Weights of a small audio frame classifier: log mel input.
Rows from block 3, named by matrix and row number. Each number is 50 + 10 x the weight over its row's rms, rounded and kept within 0 to 99. All counts start at 0. After the name is the row's rms in percent of the matrix's.
# convs0: expand pointwise conv (model.blocks.3.convs.0.weight, 576x96x1), inputs 0-95
convs0.39 125:66 53 39 53 55 22 50 58 45 42 60 44 40 54 62 67 54 38 43 42 55 45 57 51 41 57 58 46 64 75 39 45 52 51 59 55 51 29 50 38 43 32 46 65 53 48 49 65 53 44 62 69 51 42 59 50 45 40 24 50 38 61 48 54 41 58 60 55 51 45 60 49 43 65 48 34 49 50 39 64 61 59 38 51 55 62 48 54 64 29 43 60 43 49 41 48
convs0.40 057:37 33 55 47 39 67 50 61 46 44 57 51 56 41 53 40 44 64 47 48 63 58 53 59 46 50 65 35 31 52 72 46 42 47 27 56 55 51 55 36 39 46 49 54 38 47 46 58 50 45 67 50 52 52 52 55 65 60 48 65 53 47 62 61 63 51 43 48 47 63 39 71 41 38 45 54 73 61 39 44 43 56 53 43 39 43 39 32 55 63 59 46 59 74 41 49
convs0.41 117:50 59 54 52 64 14 57 60 53 60 63 43 49 43 50 52 59 45 48 49 66 54 43 40 62 60 58 44 50 45 64 51 68 27 36 51 61 36 58 57 46 53 49 44 70 28 42 52 56 40 52 51 39 43 35 39 57 52 62 49 63 45 37 64 52 50 40 53 48 36 59 52 41 59 54 49 55 34 45 52 36 65 50 70 54 34 47 63 41 54 51 52 55 56 37 48
convs0.42 120:44 46 41 52 39 58 59 48 46 57 42 50 43 41 59 47 51 51 53 48 58 53 50 43 67 31 32 58 51 67 52 47 49 31 57 39 61 50 55 34 30 42 60 57 66 51 54 52 51 54 43 62 42 40 41 55 52 52 60 57 67 45 63 49 54 52 62 41 35 34 62 41 43 54 54 73 60 50 41 65 53 40 47 55 62 54 47 55 24 64 38 28 30 61 58 42
convs0.43 068:49 35 45 62 46 36 42 43 54 53 62 59 41 44 47 48 52 36 42 65 54 33 37 08 51 37 68 47 31 40 49 30 48 55 60 47 41 36 50 48 38 49 45 54 53 56 60 46 52 47 62 42 42 67 62 60 54 56 68 54 55 51 55 47 57 59 39 49 68 44 44 47 41 43 53 49 46 50 51 65 71 58 53 47 53 39 41 43 40 50 59 54 53 53 58 40
convs0.44 137:53 51 55 57 63 55 53 40 71 45 46 33 44 53 59 70 61 75 61 38 64 33 44 54 43 48 45 32 55 56 43 49 53 62 44 54 40 48 39 68 45 39 55 42 44 40 40 51 55 40 41 61 43 51 48 44 56 43 72 37 43 38 45 44 52 39 42 41 53 77 42 60 66 45 58 44 52 44 55 40 47 42 50 31 52 56 34 57 45 42 50 43 40 49 37 66
convs0.45 116:46 70 38 48 51 39 49 47 49 50 58 54 45 39 34 24 69 52 69 37 38 63 53 52 59 67 57 54 49 48 50 50 53 62 52 41 51 48 35 46 49 36 33 44 50 40 66 52 54 53 35 50 57 52 34 62 42 67 54 29 55 53 60 47 65 44 54 47 50 53 58 47 42 60 71 41 40 62 55 55 51 62 31 33 48 69 37 33 46 50 53 50 54 51 51 57
convs0.46 110:40 54 33 43 58 44 40 63 64 28 59 42 35 35 44 49 53 45 61 45 44 48 32 43 71 57 46 59 41 53 42 32 58 43 57 48 56 39 37 65 53 53 59 58 46 44 57 60 37 35 47 56 66 55 30 55 39 50 47 62 36 72 53 55 48 37 47 43 38 50 53 58 48 43 46 34 54 56 64 66 54 59 39 44 32 55 47 35 42 51 53 69 43 48 48 51
convs0.47 099:51 49 34 47 47 52 47 30 60 54 52 60 38 45 44 77 46 43 53 43 42 49 54 48 72 63 66 51 41 47 52 59 45 50 27 42 57 60 47 52 37 46 60 29 52 53 50 67 54 52 66 32 57 57 52 47 25 43 48 49 33 41 45 47 34 40 46 42 53 55 46 58 47 48 45 56 52 47 39 48 34 36 57 59 52 64 54 54 62 60 27 68 57 44 38 51
convs0.48 086:40 42 36 40 58 36 54 69 42 53 58 45 52 43 58 42 49 43 44 48 56 45 50 59 41 29 46 37 67 64 43 44 45 41 52 62 53 43 34 39 42 48 58 29 49 49 40 64 32 51 58 55 38 56 65 58 34 60 37 53 57 55 54 56 61 64 50 41 60 66 41 60 42 62 62 40 56 63 43 62 60 40 45 60 42 67 63 51 50 60 48 35 33 60 46 36
convs0.49 095:46 53 47 47 63 51 82 46 50 51 36 42 61 58 40 49 49 45 43 38 43 43 57 43 46 45 49 35 39 41 48 38 43 54 56 42 41 43 36 62 59 28 37 47 43 55 55 67 41 42 51 42 40 46 26 31 61 56 69 63 49 54 51 39 69 51 61 57 54 42 63 49 51 45 62 67 40 33 54 61 60 51 56 49 63 59 43 48 34 45 34 56 54 49 52 60
convs0.50 074:47 54 61 39 41 47 39 32 31 64 49 71 60 56 59 40 46 54 40 54 53 38 66 51 42 64 65 29 33 52 61 55 35 44 50 53 50 38 42 48 37 68 46 51 57 46 34 46 39 57 68 51 51 56 62 55 47 58 50 60 50 65 40 41 31 60 58 46 47 74 60 47 53 46 60 53 50 78 58 54 60 57 39 46 45 49 39 60 43 45 50 54 53 56 44 48
convs0.51 114:47 66 45 43 35 57 48 62 51 57 39 41 46 44 57 57 62 53 52 38 64 47 63 45 44 60 48 60 46 55 58 64 83 72 52 49 55 64 53 65 42 45 51 37 42 73 44 50 48 51 49 32 56 38 65 43 54 51 42 39 65 58 67 64 55 65 49 55 51 43 46 65 65 41 48 51 47 52 74 59 55 61 50 51 54 39 49 69 50 52 46 35 50 39 46 45
convs0.52 088:45 24 38 75 45 57 46 46 36 59 39 39 37 49 51 41 37 46 38 50 50 51 42 49 43 50 44 67 38 38 69 54 70 52 49 43 39 39 54 53 55 48 67 52 64 30 41 65 44 41 52 55 23 57 48 51 43 49 42 48 40 48 46 46 49 60 42 64 25 43 45 53 47 54 54 52 59 37 50 52 54 50 53 27 50 52 53 38 52 55 50 52 37 52 32 58
convs0.123 120:58 52 50 56 48 61 40 42 48 61 53 59 50 36 43 52 65 45 52 60 46 70 59 53 41 35 54 38 68 48 46 39 49 45 46 55 49 47 47 36 40 53 59 42 37 56 51 49 32 22 44 41 61 40 38 64 58 30 72 52 52 53 52 35 42 40 53 54 59 41 54 41 57 33 60 31 50 52 48 71 48 30 58 48 45 53 47 48 49 51 53 62 40 46 76 41
convs0.124 122:53 48 38 52 47 12 44 47 49 45 45 43 48 56 50 45 59 45 57 52 51 38 75 43 53 45 48 64 46 56 55 50 56 26 60 42 63 56 56 59 62 53 61 63 43 51 53 42 33 38 32 54 59 47 45 30 45 57 48 47 35 60 30 50 40 69 64 41 47 38 43 57 66 38 46 48 56 54 57 39 64 52 48 57 52 65 57 61 62 53 36 45 46 50 51 59
convs0.125 106:38 53 38 47 43 62 42 39 50 46 47 31 23 49 76 50 41 52 50 30 58 39 62 58 56 57 54 44 42 63 65 36 36 54 46 45 49 46 48 46 49 49 46 55 45 51 45 44 60 39 71 37 76 53 38 56 43 49 40 56 63 58 42 58 46 47 47 50 47 44 52 47 50 46 50 39 71 76 40 56 56 67 58 37 51 36 56 38 50 34 56 48 56 44 57 46
convs0.126 065:35 39 54 49 57 60 33 33 66 51 39 59 36 45 39 40 51 50 44 65 46 42 44 54 70 37 49 42 66 56 47 47 52 57 58 56 50 16 51 28 54 40 30 62 40 45 48 48 59 55 34 55 43 44 51 55 30 57 53 55 55 48 41 58 44 59 57 56 58 50 61 46 61 47 37 39 53 52 58 38 41 50 45 54 49 46 33 48 67 40 41 39 60 39 38 35
convs0.127 158:41 30 56 46 51 76 51 40 43 57 55 41 64 48 46 47 57 41 32 61 56 47 63 58 49 42 51 57 41 43 53 49 37 92 44 47 38 40 50 56 45 40 45 48 38 49 46 39 58 41 55 33 37 49 54 36 51 55 55 48 51 33 59 61 39 53 40 54 59 54 48 48 61 60 37 52 66 45 30 50 33 46 50 61 47 39 66 64 42 54 45 44 50 57 54 57
convs0.128 029:48 59 43 69 60 44 50 48 37 47 42 53 52 55 50 56 40 64 52 37 58 75 58 55 52 63 41 43 51 51 56 50 45 37 46 47 44 59 34 61 49 40 27 38 43 44 39 38 33 59 56 55 37 56 56 51 53 58 37 75 47 57 63 49 54 45 62 59 44 54 46 69 57 34 36 41 63 71 50 50 41 52 51 45 51 43 40 39 51 73 46 64 59 63 40 45
convs0.129 079:44 38 38 60 50 46 61 52 60 57 48 49 57 43 55 55 29 39 48 48 69 36 41 54 62 51 33 48 59 36 63 52 60 49 34 65 56 55 68 51 54 37 57 74 54 47 32 61 35 51 55 54 56 27 41 59 41 56 49 45 39 52 61 62 53 54 59 45 43 36 47 57 49 60 51 44 52 44 48 40 19 56 42 34 62 55 61 42 45 50 45 48 69 61 53 45
convs0.130 101:64 31 48 42 55 53 54 52 56 54 59 41 50 49 61 76 55 64 65 43 57 58 42 57 47 50 52 43 39 47 53 64 59 49 68 40 48 68 45 34 55 63 59 53 30 51 47 42 57 60 47 59 46 39 52 57 46 55 48 42 36 51 34 50 49 37 54 49 48 42 46 51 34 26 66 44 50 51 36 57 50 81 65 51 72 43 44 54 61 42 49 52 52 41 33 55
convs0.131 121:46 63 57 39 40 51 42 36 35 64 39 30 56 42 63 57 53 37 47 45 57 58 48 48 38 60 62 55 56 45 50 42 47 56 39 50 52 57 43 42 58 53 35 64 47 54 36 61 49 35 48 43 47 60 56 54 42 39 42 39 37 49 71 48 26 36 59 27 65 49 48 38 56 52 55 47 34 40 55 48 36 56 35 72 56 49 55 59 48 54 76 55 50 40 49 39
convs0.132 075:50 47 62 61 48 69 51 52 60 60 68 42 43 53 45 57 60 38 38 41 60 66 42 50 65 39 48 64 56 46 57 56 46 49 47 48 62 37 54 40 26 56 51 35 62 60 50 34 66 63 50 64 50 61 38 55 39 48 65 38 53 67 48 32 51 50 50 42 33 50 41 51 62 45 57 36 63 56 72 53 57 52 31 52 51 50 48 53 30 47 49 36 43 59 45 39
convs0.133 067:58 57 40 57 56 44 48 41 50 44 48 36 54 57 60 38 56 29 54 50 62 45 48 55 47 57 40 61 22 44 46 65 47 50 57 33 51 34 45 52 37 47 29 54 63 62 54 51 43 58 63 42 43 63 49 52 52 68 62 58 33 52 43 53 56 58 45 36 45 55 30 40 55 55 80 46 48 44 54 56 48 47 61 41 56 52 54 41 67 46 46 31 68 39 44 58
convs0.134 105:42 42 46 64 61 49 48 63 62 61 53 64 57 29 41 40 43 30 38 40 35 46 50 36 52 45 45 29 58 41 59 45 48 55 47 58 34 43 49 51 58 65 49 51 71 62 34 36 43 60 43 42 54 55 50 63 48 44 51 42 38 49 36 58 57 30 40 61 55 48 62 45 40 44 42 37 38 50 58 48 51 50 55 55 33 28 44 63 45 26 56 48 56 44 53 49
convs0.135 103:45 55 44 29 50 40 59 55 39 42 47 50 35 49 54 58 50 51 52 45 47 51 55 56 33 42 39 51 61 60 60 55 16 43 58 56 47 43 55 58 60 47 34 70 60 67 49 48 50 39 37 35 65 44 60 77 59 39 48 42 58 46 41 43 54 43 55 51 44 53 58 56 49 52 52 48 55 37 61 62 53 41 36 54 48 44 59 58 50 30 45 32 59 69 36 62
convs0.136 096:48 47 63 42 39 55 66 63 39 53 62 55 58 45 52 50 36 49 32 38 57 52 42 45 64 42 49 63 68 66 48 51 50 50 75 62 41 52 36 53 36 53 66 61 54 46 46 39 71 58 47 72 56 37 44 45 43 58 67 59 50 64 50 44 36 41 40 72 59 50 49 63 46 49 41 48 42 37 49 59 55 58 41 34 39 50 46 52 55 61 43 38 58 37 59 40
convs0.137 092:55 53 25 58 48 51 30 45 58 64 54 38 57 30 47 65 40 56 39 54 44 36 57 51 52 51 33 51 57 50 68 59 53 47 36 65 55 53 59 56 44 43 43 28 46 49 61 68 43 44 53 41 52 27 37 45 46 47 51 58 48 45 68 45 49 49 59 45 32 49 40 49 55 58 47 64 50 53 50 41 31 51 46 42 52 60 58 49 36 73 49 52 52 69 65 43
convs0.138 135:55 52 41 53 49 26 46 61 51 54 78 60 39 34 43 59 44 23 59 40 37 65 60 43 52 57 65 34 58 59 42 44 55 40 58 58 47 49 67 40 46 59 49 38 59 39 35 43 59 42 58 60 41 48 48 53 53 47 41 50 37 60 46 51 41 63 62 38 54 63 51 54 57 38 49 55 33 47 60 44 52 44 37 31 65 43 44 68 36 43 47 65 50 55 52 49
convs0.139 108:57 47 51 46 73 54 62 50 73 39 53 38 63 47 59 73 57 55 52 46 55 27 45 62 53 56 43 46 47 54 30 39 49 50 51 49 52 50 52 59 47 41 57 45 39 43 43 48 47 49 46 59 44 54 43 49 72 37 50 28 52 49 40 48 45 58 40 56 57 64 36 55 66 30 61 30 53 54 45 37 43 42 36 35 49 42 42 48 48 44 60 43 59 39 38 73
convs0.140 096:42 63 50 48 43 53 54 53 46 49 46 40 32 38 67 66 37 31 33 45 58 61 52 42 59 64 60 34 60 62 52 45 44 41 49 41 41 50 53 44 41 47 39 56 41 55 40 60 66 46 66 45 73 38 44 51 58 46 39 60 55 57 42 55 53 40 44 25 63 50 62 36 58 41 52 48 65 73 43 50 48 37 30 41 49 56 53 59 62 43 47 36 47 53 62 54
convs0.141 082:61 54 35 47 54 54 57 47 41 65 53 36 58 49 50 35 60 53 52 55 59 54 53 39 54 43 61 48 68 62 35 54 38 60 53 49 43 51 53 37 47 42 57 36 44 44 56 59 52 45 54 43 64 40 24 49 65 36 65 58 47 60 35 65 63 58 54 35 42 40 56 57 58 43 44 34 60 67 62 38 43 63 51 61 52 34 59 56 42 57 49 36 46 22 49 61
convs0.142 077:59 43 45 50 61 55 56 48 58 42 51 66 48 31 40 47 67 53 51 57 57 58 56 43 55 37 55 48 60 52 54 47 46 47 52 63 53 36 55 55 35 36 46 63 26 49 57 53 47 59 33 26 36 37 62 50 46 61 47 43 57 46 55 23 45 40 58 45 42 77 41 47 45 54 42 55 56 64 35 57 54 54 64 54 55 65 21 58 41 56 53 52 44 42 44 53
convs0.143 098:59 39 70 59 37 56 57 41 67 32 42 43 52 48 51 42 46 40 58 54 40 51 53 42 61 58 38 56 76 43 64 63 70 45 55 48 43 44 40 49 37 49 62 71 63 51 34 65 46 50 44 59 51 79 43 50 48 40 24 46 48 40 50 54 64 38 58 55 46 48 53 56 42 37 46 55 53 43 55 59 47 40 41 65 40 46 45 47 55 55 60 49 53 64 58 48
convs0.144 051:54 53 30 33 73 36 42 60 36 56 44 52 37 77 35 47 57 50 42 46 63 62 49 42 53 39 55 60 39 45 51 55 57 51 51 51 45 59 37 65 56 61 40 53 56 53 47 32 56 60 51 42 49 36 46 57 57 39 57 52 54 37 43 48 57 38 74 48 41 49 56 62 42 43 50 40 44 54 57 44 63 62 63 72 36 54 41 37 40 61 51 64 35 54 60 44
convs0.145 101:56 61 69 49 38 39 46 35 70 42 25 56 41 50 55 50 64 36 24 43 52 52 41 47 53 27 51 47 46 56 62 50 41 47 63 54 30 49 45 39 53 44 52 48 57 55 50 54 30 53 72 54 59 53 64 47 51 51 60 23 46 44 50 52 44 53 55 56 59 69 54 49 38 39 52 49 47 43 51 48 53 54 58 44 35 48 49 59 53 42 58 36 58 66 44 68
convs0.146 114:44 62 44 54 43 57 61 44 46 63 38 17 62 60 37 59 45 34 43 55 54 39 64 50 39 47 37 59 61 63 56 42 44 51 58 44 52 32 58 56 43 47 39 41 47 45 71 59 33 48 34 68 54 54 58 41 56 58 62 41 39 43 41 54 42 36 64 64 66 52 46 44 58 48 47 54 48 54 59 45 47 46 60 40 47 42 38 67 46 67 53 50 49 71 47 51
convs0.147 105:43 57 53 33 61 48 44 43 39 57 58 37 63 42 59 35 44 47 54 56 53 55 51 55 52 65 50 54 63 54 47 47 34 38 50 54 37 53 55 58 40 53 48 55 64 25 59 59 38 45 46 90 52 45 48 44 56 63 58 42 61 43 37 40 54 45 49 58 44 43 54 39 29 43 68 57 54 50 17 49 51 60 58 49 55 46 51 44 51 52 65 54 39 55 48 62
convs0.148 083:39 60 47 52 52 48 50 50 36 54 48 53 46 51 60 49 47 58 51 39 41 71 59 53 49 67 52 49 57 50 66 67 51 46 52 51 39 45 46 54 38 32 41 64 50 50 38 57 53 49 82 55 51 48 47 66 49 65 51 65 43 52 67 61 68 43 61 50 66 59 24 44 29 54 48 57 46 34 39 42 44 54 54 40 68 55 51 53 55 46 46 71 57 68 58 58
convs0.149 065:26 52 53 65 51 36 65 54 24 63 58 58 51 49 52 51 52 65 56 51 50 71 54 48 42 37 53 46 77 59 55 43 43 58 48 48 55 49 53 69 71 54 60 41 52 31 68 60 53 41 47 39 48 44 45 55 55 65 55 57 55 44 45 55 45 50 44 53 74 53 53 66 43 68 42 50 60 51 61 30 47 47 47 49 49 44 60 58 50 47 66 61 58 46 38 48
convs0.150 078:62 46 46 44 36 49 53 71 40 46 53 63 36 48 46 57 46 48 71 42 42 61 37 45 51 38 58 67 52 64 63 37 43 32 45 53 60 66 58 55 50 44 61 45 53 53 45 38 53 46 68 59 51 54 50 78 48 34 62 44 51 61 45 45 48 53 46 36 49 46 55 42 46 49 69 45 37 55 82 47 44 40 64 34 61 66 48 45 51 52 43 48 44 52 37 55
convs0.151 092:34 69 61 55 69 48 64 38 45 48 34 41 50 50 62 49 47 47 49 54 51 42 45 43 41 52 48 53 46 63 43 45 47 46 71 31 38 43 52 51 27 39 50 32 62 36 59 62 41 36 69 52 54 51 43 52 46 57 49 43 50 37 28 64 37 56 57 56 36 45 39 47 25 49 37 66 52 54 69 53 40 61 56 54 65 53 43 60 55 52 56 48 49 50 45 57
convs0.152 091:60 63 52 66 48 54 53 48 39 43 60 55 49 70 40 43 56 51 48 61 46 43 56 53 63 45 58 75 30 60 63 59 36 61 50 41 45 60 31 56 35 53 34 47 43 49 56 69 40 54 69 42 76 52 51 61 48 54 59 51 55 45 33 52 56 46 57 55 33 45 51 69 47 46 43 45 43 38 39 46 72 39 61 40 59 44 44 56 53 55 49 65 42 57 49 53
convs0.153 083:45 55 48 44 45 48 50 26 46 47 56 58 52 44 46 64 29 40 60 61 41 55 59 61 32 49 38 50 41 55 49 56 54 63 44 41 55 38 54 66 68 36 52 51 49 54 40 37 46 37 54 52 37 29 48 65 55 35 50 42 57 70 44 57 51 47 49 49 74 39 48 49 52 39 53 48 53 59 56 30 41 62 58 46 50 37 43 34 64 52 62 52 43 70 30 56
convs0.154 129:62 31 51 30 36 44 54 30 66 26 48 71 58 50 46 54 24 53 56 59 49 43 38 56 42 61 39 49 57 38 67 37 57 59 40 57 35 50 48 49 44 43 33 67 45 50 50 46 45 54 45 44 57 58 54 48 43 39 51 49 46 36 51 78 61 58 32 55 50 64 52 55 41 49 65 52 49 62 51 53 44 54 60 38 51 48 56 44 46 56 42 46 42 40 49 37
convs0.155 109:43 45 42 62 44 60 70 55 51 47 37 65 54 46 52 43 44 62 67 47 55 58 36 62 59 64 60 60 53 36 49 42 46 35 41 42 44 68 51 42 51 53 58 46 40 38 39 41 54 40 65 47 34 43 58 39 47 45 30 48 52 41 56 45 63 61 32 69 48 61 42 82 48 48 50 44 59 67 45 63 47 35 49 59 53 62 54 47 62 43 56 48 55 42 59 44
convs0.156 092:80 41 42 38 68 60 44 49 55 41 40 63 57 38 62 59 47 44 33 55 49 50 45 59 50 48 44 41 46 61 34 65 40 48 55 48 49 42 52 56 39 54 54 42 44 42 36 51 59 63 46 42 56 47 63 66 50 36 56 44 64 54 53 50 55 46 54 49 52 59 46 58 28 48 61 55 55 53 34 72 50 59 56 32 71 42 56 44 60 40 51 59 61 78 42 41
convs0.157 154:38 37 34 45 54 46 75 60 56 43 51 42 47 36 51 44 50 43 57 61 50 57 45 58 64 46 50 46 55 47 44 46 64 34 43 44 52 61 49 54 57 50 35 54 52 46 44 56 52 46 42 45 45 46 48 46 56 66 51 30 48 46 56 21 32 72 37 51 65 48 33 48 34 50 56 56 48 68 60 69 43 42 52 47 39 57 40 62 54 44 55 65 58 51 22 43
convs0.158 091:45 43 50 42 46 62 55 48 53 54 47 57 45 37 48 40 58 51 58 43 42 55 65 33 70 39 39 34 40 55 37 52 56 34 47 66 46 60 64 41 42 50 50 48 48 46 64 45 45 34 55 51 46 50 36 49 59 31 50 64 49 48 65 45 47 42 53 51 51 55 52 73 51 57 63 60 53 31 60 51 51 72 39 58 45 76 73 47 62 40 36 40 51 38 47 34
convs0.159 082:45 48 58 67 46 35 56 60 53 51 46 50 56 61 38 59 46 60 31 33 61 62 48 51 50 59 51 45 66 57 37 57 58 51 38 40 36 51 63 57 72 47 40 44 63 44 47 58 25 62 62 36 48 46 58 56 59 55 34 70 44 44 38 50 66 57 57 51 51 42 55 47 42 55 60 33 58 51 48 45 47 36 55 40 62 55 52 46 62 67 47 53 74 49 68 55
convs0.160 093:40 57 30 52 55 41 51 54 47 55 37 59 55 50 43 50 49 57 39 38 35 39 38 50 57 52 68 48 33 52 46 46 55 51 29 36 70 42 54 37 36 44 51 53 54 28 44 50 37 55 52 57 44 68 36 46 60 44 41 40 40 36 48 55 46 54 47 78 37 37 41 59 59 54 37 53 58 42 52 54 52 55 42 81 46 50 58 45 57 45 60 62 64 44 48 45
convs0.161 121:46 56 58 49 41 39 50 65 49 65 45 54 46 70 46 51 69 57 52 40 48 41 56 50 53 35 41 45 45 55 62 57 93 50 50 45 74 47 43 46 55 55 48 47 49 67 45 45 45 32 49 37 48 50 60 47 41 55 52 53 47 54 65 68 55 51 47 49 48 54 36 54 74 52 49 45 45 39 84 47 51 55 42 47 48 46 46 40 38 44 41 47 46 52 45 61
convs0.162 100:46 63 53 46 53 60 57 57 45 54 56 39 49 68 41 65 32 51 40 47 56 37 46 43 48 34 74 40 62 67 39 43 35 54 60 40 42 59 39 57 59 53 47 48 62 56 46 33 48 31 54 71 52 47 70 45 52 58 64 49 51 42 43 51 27 54 56 49 60 43 47 62 60 54 44 37 43 30 60 31 59 62 55 43 59 49 55 56 51 54 51 44 54 66 35 55
convs0.163 040:43 54 48 49 49 41 61 47 40 54 60 69 60 65 39 66 54 48 57 39 50 74 39 25 59 67 38 67 62 57 68 36 57 55 45 52 41 50 35 41 60 43 44 40 58 40 51 61 54 55 30 57 49 37 53 52 49 42 63 70 46 39 51 45 61 51 54 53 43 54 60 59 61 51 57 61 54 57 46 45 70 58 41 43 56 43 42 52 56 60 39 54 59 70 55 61
convs0.164 140:40 67 42 53 49 55 43 65 38 36 46 40 42 56 53 55 49 28 54 37 41 47 49 45 46 61 59 49 69 45 71 44 54 28 59 31 45 59 56 43 53 53 52 45 50 49 48 38 48 46 51 48 60 42 32 45 49 40 37 57 32 73 41 48 66 33 59 56 46 45 73 54 50 46 65 42 52 48 52 34 61 47 67 35 47 52 55 44 45 44 63 56 41 58 46 63
convs0.165 102:50 52 49 54 52 66 36 61 53 45 38 76 43 45 56 60 21 68 57 55 44 44 27 43 57 56 43 57 60 54 53 29 49 55 47 37 50 59 37 47 45 52 55 35 49 49 53 56 45 43 47 39 56 52 53 51 52 34 63 63 53 31 28 51 45 62 43 31 53 59 54 57 40 54 46 59 49 54 57 42 44 50 59 47 39 34 51 67 55 41 45 35 34 39 63 49
convs0.166 083:58 38 47 45 71 30 79 51 44 42 52 61 31 50 57 44 65 52 47 56 43 40 55 38 57 68 57 50 62 56 52 56 31 50 51 51 40 67 40 63 37 46 41 54 39 51 53 40 65 81 57 39 58 46 53 34 51 54 43 52 53 46 40 55 48 48 35 67 60 55 44 65 57 53 49 43 49 48 65 58 56 47 70 59 37 50 45 51 59 40 50 42 54 44 48 57
convs0.167 071:62 59 64 51 57 55 25 50 43 53 44 33 51 52 61 55 42 51 50 59 71 51 46 37 64 43 49 45 43 52 61 62 68 50 53 36 43 61 49 32 48 38 78 48 63 40 70 59 57 60 43 56 51 46 52 38 56 47 53 40 40 40 68 47 48 38 66 44 65 45 38 41 49 58 54 55 38 62 54 40 51 44 49 59 42 64 51 76 50 54 40 43 58 46 54 40
convs0.168 092:58 38 44 54 74 37 50 61 69 64 40 41 58 42 61 43 59 35 42 45 56 51 64 40 49 51 57 37 47 54 65 48 48 29 48 51 54 56 55 46 31 63 50 39 63 50 54 55 51 44 61 84 48 51 50 63 54 45 48 54 47 44 48 64 60 45 44 48 45 40 62 57 41 54 38 49 42 36 45 35 66 42 41 52 56 51 33 61 48 65 46 56 54 53 40 26
convs0.169 113:74 47 59 34 29 34 53 64 48 53 31 40 59 53 53 76 57 57 59 54 53 45 38 53 64 51 37 28 54 42 40 68 44 40 53 59 48 65 53 56 39 41 52 52 36 38 53 49 59 55 56 48 34 34 54 51 38 63 52 56 51 50 61 47 55 38 56 39 41 38 60 46 52 52 52 53 68 48 38 63 56 42 64 58 48 55 48 46 38 36 40 62 45 41 58 41
convs0.170 110:30 45 44 43 50 55 70 55 54 43 46 52 53 55 40 39 45 43 39 44 51 67 56 37 59 53 50 59 33 33 46 47 38 66 54 49 55 60 57 61 61 56 61 49 43 57 50 58 44 62 58 38 49 44 68 57 38 56 63 49 46 44 59 21 62 50 60 41 43 55 47 44 83 52 64 54 54 56 44 52 51 46 56 45 31 44 56 63 48 54 46 28 54 47 65 64
convs0.171 118:49 39 64 48 48 59 64 51 43 56 38 41 45 54 54 64 38 42 65 30 72 56 38 59 63 46 51 58 40 29 57 41 54 51 51 45 50 48 39 38 59 37 71 56 65 51 30 57 51 57 61 51 42 45 70 39 54 42 50 63 48 68 41 49 33 69 40 41 29 52 36 48 40 46 48 34 43 40 40 56 51 48 46 54 48 46 44 44 35 43 50 50 52 54 38 49
convs0.172 130:34 66 57 60 43 43 59 54 50 43 57 66 43 29 75 61 44 45 40 36 32 49 47 46 35 57 74 51 65 49 50 59 74 59 57 31 37 39 37 50 62 42 52 60 53 45 57 50 49 50 37 63 49 48 50 40 34 42 37 56 31 66 38 50 53 46 52 55 41 44 45 51 67 50 50 51 44 50 43 52 48 43 64 48 67 47 68 45 52 45 48 50 39 55 47 59
convs0.173 089:61 58 36 45 50 51 57 43 62 54 40 50 68 33 72 29 47 50 61 50 65 47 59 52 50 50 41 55 37 49 59 67 34 46 48 60 26 43 57 61 50 46 51 53 48 50 50 52 54 57 42 24 30 46 55 33 47 54 32 45 51 21 50 68 47 47 48 54 64 46 57 52 62 54 39 54 50 45 42 57 50 42 58 36 61 54 35 35 53 62 52 49 45 53 56 55
convs0.174 097:56 52 42 46 61 58 59 45 65 48 44 29 62 50 41 58 71 67 28 49 69 41 51 41 61 50 52 46 43 45 53 39 53 41 52 56 48 54 61 44 50 62 55 56 46 48 29 50 46 37 62 56 47 46 69 39 42 60 46 59 47 43 51 63 51 30 32 53 31 48 64 46 42 52 57 30 49 57 56 55 51 72 42 56 55 69 47 48 39 57 56 44 58 29 55 44
convs0.175 164:44 45 51 50 51 50 52 46 63 50 47 54 46 42 49 54 56 58 45 67 48 56 64 47 40 36 53 38 51 58 53 58 69 47 56 35 58 56 46 35 29 56 63 43 78 56 36 36 51 57 56 06 41 54 54 50 43 47 41 62 49 46 62 40 39 44 54 48 34 44 49 57 57 43 53 55 45 31 54 52 60 53 50 39 57 55 33 39 48 39 41 34 59 53 42 57
convs0.176 098:57 44 50 45 42 49 50 43 52 67 63 53 50 46 67 48 54 37 59 52 54 37 48 52 44 35 34 42 66 45 47 45 54 60 46 40 39 61 48 38 57 64 44 23 35 55 57 56 35 41 44 50 40 20 41 50 51 49 64 42 58 54 45 50 52 37 62 27 45 40 49 66 50 58 54 53 67 45 49 66 65 41 53 56 58 45 59 50 24 58 54 47 46 48 69 48
convs0.177 101:35 82 53 57 45 52 44 47 53 29 42 54 41 47 40 45 30 56 39 80 49 40 37 45 40 48 56 51 62 55 40 30 69 53 44 55 37 48 48 59 46 48 44 47 63 40 46 40 51 43 28 61 47 59 50 51 61 53 49 55 52 64 59 51 47 52 45 33 44 43 60 48 44 45 46 45 42 52 38 47 45 53 26 48 35 41 52 69 37 54 44 51 59 51 67 53
convs0.178 105:62 50 56 43 41 41 31 45 49 48 51 66 50 66 29 65 35 60 61 61 51 35 50 53 35 49 42 51 49 69 57 50 61 41 56 42 56 61 67 38 39 52 62 50 60 37 47 38 37 33 26 63 58 64 47 53 52 55 58 51 38 45 37 45 35 58 52 55 57 42 50 42 35 60 46 63 65 44 52 49 45 35 60 36 52 54 41 42 61 55 50 65 55 41 55 60
convs0.179 109:48 26 58 56 34 51 53 49 47 50 53 60 43 35 53 61 36 60 35 43 57 57 43 55 49 60 55 47 50 49 56 52 43 41 58 40 51 65 41 24 59 49 48 48 53 51 48 52 63 51 44 58 59 53 50 47 32 71 49 27 60 52 50 57 30 54 39 68 34 31 39 54 56 45 49 42 42 40 40 71 43 44 38 46 38 41 46 50 19 52 39 52 56 49 52 50
convs0.180 119:63 44 67 46 40 54 55 43 56 68 53 56 52 57 44 64 49 61 57 47 55 64 44 67 46 50 54 55 27 58 51 49 42 46 47 57 48 38 25 40 56 57 48 64 53 54 34 46 60 47 45 69 69 54 44 52 38 60 57 51 53 58 44 63 47 59 29 51 34 43 40 52 50 53 50 23 63 54 46 59 43 55 55 61 43 48 25 66 43 59 43 62 44 44 64 46